Weights of a small multi-label image tagger: trained on seven-segment displays showing three digits.
Rows from block 2 of a small multi-label image tagger, named by matrix and row number. Rows with one number within an expert belong to one neuron, the router's apart. Each number is 128 + 32 x the weight over its row's rms, rounded and kept within 0 to 255. All counts start at 0. Numbers have three digits each.
Before each expert's rows are labels from the 100 images, of 14848, where the router gives the expert most weight on average: "strongest on" is what is common among them. Only what is clearly more common there than usual is listed. The data: seven-segment displays showing three digits. In brackets: how many of the 100, against the usual share in percent.
# router: slot weights (model.blocks.2.mlp.router.weight, 4x128), inputs 0-127
# up: expert up (model.blocks.2.mlp.up, 4x64x128), inputs 0-127
# down: expert down (model.blocks.2.mlp.down, 4x128x64, transposed), outputs 0-127

# expert 1
strongest on: the digit 1 (59 vs 27.5); first digit: 1 (32 vs 10.4)
router.1:112132200154134157137093089138094028157105135140111112128187105087132182116146111090144134158119115112150056126136095142129158106122165176059159071152103166137160087117162104135127143132180058138088095116105109154127174144135091106131146146160151083116139105135145147167101175124145125078078106143189073199168140118120132113152183140143132143112127075160070172123147107117071111119084
up.0:173126092112097136200110144204098106136108130117178156095149112129123134068106097140112155124180129080083144141167137145188082111147138226114102126147124107116143106118139165147157124142143064095153085164140137104182161141122132134134139117127110143063189096123166159086166103111122110150110140124053184104121151144174122137134164178151103091108114176146123206091117170134176156105190
down.0:111152172168162063119084163109131138102110122088131113108151099193127141165154112071162156139066117114081065146109116183135085148103121123204084137154159139133083143123159143080114094130171120175102152107135106157105179082099154160162147107144126101114132092120142127101129208126141101185118124159195121178198163078161102157135092172130181071162128111128140123127171173117105139147157
up.1:133231158127124126154129110122085072137130089150181152132180092123116060088121163157182128159131141177142150048110144131132142154065138163107121154085144118113091122123136086171162110197133127071091139144082130081116139133104115089184158100136128144158147134123112084172143141096155131050103102143184054166127071132127131134123144175106142122178092170163133135137186129123123123120158
down.1:123055077173079115151066145141151103141176153119146144121091117164133174193124102099123088153138155115080121153073173136128119136134160089085130094155122140154148173149094134138116188102136069117178092131159136104108085184138123084118123136155176164086152106133130179092152137102093062097140147094036158104121173152080169181112153121166135141096112157104141126128072159107126108173087
up.2:097099129101066085134102157172151074157184120138084165099142158101147077147191112120159119064119116136074136135141126139146135111132143114127109093076090165115130143137157119136081139049137108163028111168168124184128140102169130159112129156153090137147144100131133188075115125115127123165084205124106168100064143128179116139118182103082113119088124130133101148138118103087187141167082
down.2:097172177106131159142139117154154166177123109132137131149111082138116168099065119105117100142124112101113123125161099155099096174131139083169149137145162098163111083142145178123140118177124119056189151092127128128147135148089109147164089095080146120145147105153097122065049129147116148120150080062178050153174049162090164134089075170117111168122139106134084116156156088100099159177159
up.3:144170172091119109114103128095136097156100124152135142122151114124149079120132129087137142175104103147149117133174095180116120143097168165196110132158095087095106136147138088149165119119101139142090159129174182021169139117155165161127083143072120151090149185135159089139080182172180146109154103159183115108065099130140045153157080100133138133081128118094184113150124106137163196115129
down.3:103145163123177155113152144162130133115129171107145141097099156090112174078108144151086104151090077118094096075104176103140184083147127153129180132143100192136135156174106141158095149161137154084142144189144125168160083196116097115098096078149159122090143085068102207089154113102151157126115070102113123130128149156107177106147165182176099121154125075092088130101149054114113129107156
up.4:078130127046159150146164133181144149158132107120142143130071162115168141111083135158087111139113111153106094168139051139079152050091180063171138179111107078113103135158148124114120109085136176083143214099161101126116091147140127112165147143121141064165155179125183114160145163114131098138145091134131096171082118158104140148149125115140123130144154176106152051088088124135078155147137
down.4:216134130115137127143089117089107123090163154147112119120133141098088055097148098152123098155167170120170164052077125060110205116172098170088149119126140152131115159120125116165130222169120143081096067162110141101120096132122090097125119116106117130154144094102158114157176106113118190118123117121086108101150125165097106126104144110093104186099131080122114168108141101174132074123045
up.5:196140137106093099124225104182155122172118144141106146151121088125110145174121108120147096166120113137104124161118041192127090070140171139178155127158113134117133164130147082129112079144127087177160157140152101086103160153132149121057067139075143100120173142113175113144127124146153092141131174111106138083116152130134087109107053084129114126100072113077155108179097141056097145114133
down.5:159135108160115082117118165146112102074115124105089083056124183121087115085180108134136145108083182171137126095089132077153118132110141178075119091158107087145124101068123084121131130108164130146112152184194074130141130103126116120168131131216137155149107121095146186094152171103198161188115116095149130165139090106089076122130170172119091112184070114154128103113162109154156129153130
up.6:175117149154143109113091127086154098099137140124178154113126133158130131135130082097176113092128145111101201122103151085116205182124087131100132104064120148145169089144131183116152137148109047136100060189088184104141137158100126140111136121035117151173101111148100153143145091114138138079144130088133109054166162105119155148099141156120143176136094073153121186134162115142203103139133
down.6:099140126192169113150176114156138104200109148141130148149083148151160169119088185128133149165114087113078141157136120134113090128148183094139127154072111122121083184121089139097157202120202089133175085111122107145076084166133149139100149098140090164079133200136127120130112174198112086100165102157166136085137136112094140133168089116166095147137088130084141120127122061170144184145135

# expert 3
strongest on: dark on pale (100 vs 16.1)
router.3:243116105101123109188111109129122171158099166106116143155132112151121123176102138146187076138179128069155157119184144126172151121144121144109093152077163096132148149133124183132175074127102100197059145161120209087109128115102103170111100113138104161119114115167155087089139122165194128102124138104113181159132109141106130148142107065135176099167164141122110090174141169106131103145118
up.0:122097145101122111188086143112149142168170129110137170088120130119079143193156082122161147104150099117136144168123185137154146144134122093105128120101090222127169110097176141121083180105095067121101136113151143173194143092127093136101053132103123146078135115149129151074181131051081165184123153167134118132091139109146120139068121121157174112103178062058131104129141137108143129127098
down.0:120115115149108163110186122138094110079127115139115113157125141094075121080087123113106119139146174167124181131153119145138113154106174141142134103172121120123103106154149068152175146089060172185150121144060119127097098166121202098082121087108174102130124129078126099147115130205165168108097134118120088106147103163100120173160137073088054140160067215144106114103171117158130093174134
up.1:140144127136076152084138127162086089125110140149123081172128154121127189108127078097143114129134197157109128119146139148210110172166143165129105107107120238150119128106137110183118148126131122107130129125102090113136140145123109100106113097180101106102165109127116166166140133054091148130171128138092106129128139134140101134143132182134000190177083107129114156118163112190117127076078
down.1:154071140133172096076132139117166151090147134080124132080142130091130138114110157097139167157161150173153080115164118100084109172165111123170132134183136103141141136105156131133100105147151135146130136126172154187128147057162143160171126105048161145156052110098127080084117125164168140113116193072161123096104158098114197157089149105147145123140150096159106105160128158085086142164230
up.2:132110138101116117141133157137172125173136107115116206118099126109139148173182075155158126096131115133132145157195141166127111128138129088135140140139170160098139099050197102107109162089116117142077124153171115159177136056138141130088102197046135144085163086131150128105173140075107114179120165131155168085086127103162109174086134125183162133072175056096125124134147125091100164131130
down.2:148154125140093154129137098108079147075086092122108128146157155106125203073108169133143102131147157157107147116071114155118191135112197140123102118142086164128066093188119105166181152124068203125153179143090156070136088163076158123117151121128140123109134110142125116126108180158140130099108150114133113128124121099068113086148127056118087131157066170170135117094190062157115148183133
up.3:117115085102157094116154105125167160183110137109141100106139098143162121133123110134184158156127124174151179089143161055093115142076095147125107123086110112027173163179154108153044157122180127130187159160135164172152129158133145114159094159063093127103120133166237114097154134101110145127054151093152095138136149144117112135087093118093150137123169120149162118138128099139079125151122
down.3:111167152117101102139110141154101161161158123137110086152089114125162110101129120159094142112078078062106102108052131156161111106116169083194169091166116121139114149132156160079179136100138129162131089117143125122044117187062096153122118087166148115134198112079093133101103075122123138125086101187124110143087175136131168124068153145100102132155118162137114162125168166157125055113061
up.4:156127223119147115117093132137170128124139159138138160062140105110117125184126119092131166148096107139221116127095133100111129129193115140156184144119090148112177053053122121081148147152125091111146155123164134112185116047087131119148110111036162076128171143106118095168137105084137111110161141122121093141150116108184175114081090136124098096129160118160125099167165115124083118163144
down.4:082105127090081132157120116140076094097111151123100127176217150105111166113140116147157117079130118089097132113189115163190080129053134080109141111114158143114105110187102154101122097107096136147117158153120150086117062153194140075103144095187099135132097093135145106139122112155126132071096105109148176160115132138136138111124189084151085160083159186133063081050132164132143125135108
up.5:114161140160147094097061084049059109108171064165133153108143088061125150130107156059124136146141153123109177111126099177123055127141141133148173087138141149129162141129175127158135058212151133129131093149142140136162131171168115100150126120157215129133118086140138149188160172127125085119088160177131125189142163131169094067101128118146130134122143136120082163122125138137133146136085
down.5:106108153158145138147087140115176135180145146088129203100074081131143116139135136099168170090119139135177100094132127113109168133139107141141091190149085093177085091138124111093079059111188145155080136108140135177129131082144110114154158124125124124169137105148114140158154164085112130217176077145139055146148151105116176181147145167154179144125123129131178094136158161179075086121182
up.6:131124171144208166102117142131103114124145140153146152108146151116148135119106116117089154156113143130073099169136085152091088135170173102165201112130142127159162130169137120137185084147088200126177130091098121111071120177091103133096128062091160088151131148080141152225103094136100068128145106090117083106193146159107209105150132101146170131125136164128113132127077161171158145155141
down.6:120101109175155138121116125128150142132137115116079154097146090126101139101176128100146103118102104158139149100172150087128116180125010145055108140105098129182135128129121147124056117143178094118152086130167132118144196075200163126107132150156082160143150093141120134094158129189119180048102165064126193177098127134157118129096139148127099154168157129097117153147087154132096126142068

# expert 2
strongest on: dark on pale (72 vs 16.1)
router.2:139154164124115113174111135131148112097084082129120148115084092115129107153141120173156074054156066109148225107146088140169154111098168192128115122116115143134095108163151146060146117099153149153137168168124146129119113096126132159197076056204162142145107115133115142073126103174173129129119137172102180187131123171122147062145146117081129118167151153090108132154131113066130131078138
up.0:135082188173113121100139131159110162136117143113146103120140195153131108141143103107102180108138108156121106123096160120063114244153126113124186128133142191111097139153164131150131172081135102057168169115140109107163162156145086129116125105080087058152122165105143159113186124126132088160142158124099114065146167116146095155092135212129098165083077147168165145115114071121136149154142
down.0:150163099128113135164130127109125095089092099134135162113200111062086104102086131092164121192151188136096129139115100187208123099110120097121123145124151138167158106067100144177155128198117155120122118141096101145129098126170090134120108097126145152113123130080043098122095118082153170141092103121148148196154109129092106143161193103166163166135200115126114086147099164144091072118078
up.1:098093125111174135099168165127168138134123177124140189091077143155182088170110032134146137087145095125095048160102126154072094117159112164173042105179132092134128124167155146136160092104095153133122139162150120049048103138171144137141143135118104138093114106108156145131050103145187098160125106157100125145139166137121063099092125139157157126107075169142130132136133122151132117135130
down.1:156111122168110129161092074113108132111140077113123136109205051177079144056130135096167136180148156118144202115164106200148104092186099126142133147084105154141155120111093117122082179163157082117115118101079133157155134102071158148078128101151139066158133144142143144148105138080152127102113132095171119159143144068145169124132123107115130124185124146137113095090084099098122125155036
up.2:182091159104158143117139143134115132193133118127193165183125088155087145113104123146088136133133108134058086188136173179120075120173146093162177133141120098175166098070143091137143108097114137098130168084141093089136155119148179174084088137088161148089147155097133122140191133114120070114164080101107116092177181086130109131147097135177119129157128137103208079147080139136153152108162
down.2:129136101111100121118104083138140164089194134086154122108110086123114095203109201143174089101102104167150155086124133109108166135136055110116150126089158110160124155116142134129083147138080111137084140170169084176129106128165147100145115083144109071152119128130073096112124114169126212151140143132145163153138099210116133205088121155124131094115145116149065181110087087118117183086174
up.3:118108144152075093137090171145165066131148127193099156139101143095125128144180072188162127079114112105151151107137153061159129104158114128108103136163104213157154120129139145111075161143147070117080087155084110145140133056162115141117113151149101122102130082081151187071118063089094136131111201107109189123112141098168126091144154147099124152131167107121057145126114087153139156126158
down.3:108148143137189137122121060113101114162118137083137111082164137187082147054131153125140111134133136140150145134090093146067177148105117149137119135071105094079112094166097093180155143128119164154167152099116120070106102154104157104147062131090094162153123099125176058138121212205174110058153125100156092159168107149120102129131103094105139180162117096135147094171140145113116119179098
up.4:147123090162160140142113107101100123109103151163150101108186114151111110123130106117121158128100166116142136096070188118126160106195127168102083145077101170100132089109139120145086182174152102066131088176084169155203131119107095108128154088106113143159145180141098114121138169106117181129102063109120113149152155165142136129122128142125136104155082097144106220100245133131140094178171
down.4:095115203082116122133127126100134139137124167110085158114130142119133129112144149177087110152116083163062081182185130106173088166133207099164153093171172087135118134172148118069116092109144145155137160076195092130157121136108124140073069113107136108094176094137155158167160106155141101130195132163128134163135123176115109081173141097085111157123167171108134074133061167130082133150137
up.5:169109164107126151097151155157198128157163158114134161109133161136123099125085143106142192101088106152174058145137156116102146144117153116107151120138102127090145108060101060102096194089116090120107203138162095126171095105120150078143089154104078084167148130122141131186133145113115091146140101110181043127106094113140131146060111154157111114105141119174168130070136071096149186143167
down.5:154150175097112089206124116090100085141109129159159122152148074045157135080136084146130120151123142134081153073145124124207076111127147191125110125080145133124137082121079143144146131119144142162118034155061121148084146125160127181151135075127156149169087118165131117116131083152170164087061128133106157172159127158104140078144144125109138125130125113145095150155146169089136123064073
up.6:183171139113142143095135131138099082149145118166109146119179135113097120107142076147070093134103129108194143110151186159110101076182083172081131110178116163148074166080118122134093178160116100095153119110074105119102096129142113122124181140141068141138134064147134136176059166108068071127165096100143128128055118133118143127147157124111076183159142137079147150110173081159158123113077
down.6:089129131162136082116127107111128168143144121118124092110044117132116105141140149105149150133168093152100124140088093084140093255119178046159123165111169100098112078179135114106174109175120170160173147124164061106148136164149108131170062099120159099096069113170052128094123124089156151141097139153125130151170101139171143150126094128084140105124139120157135150137103193133096138130126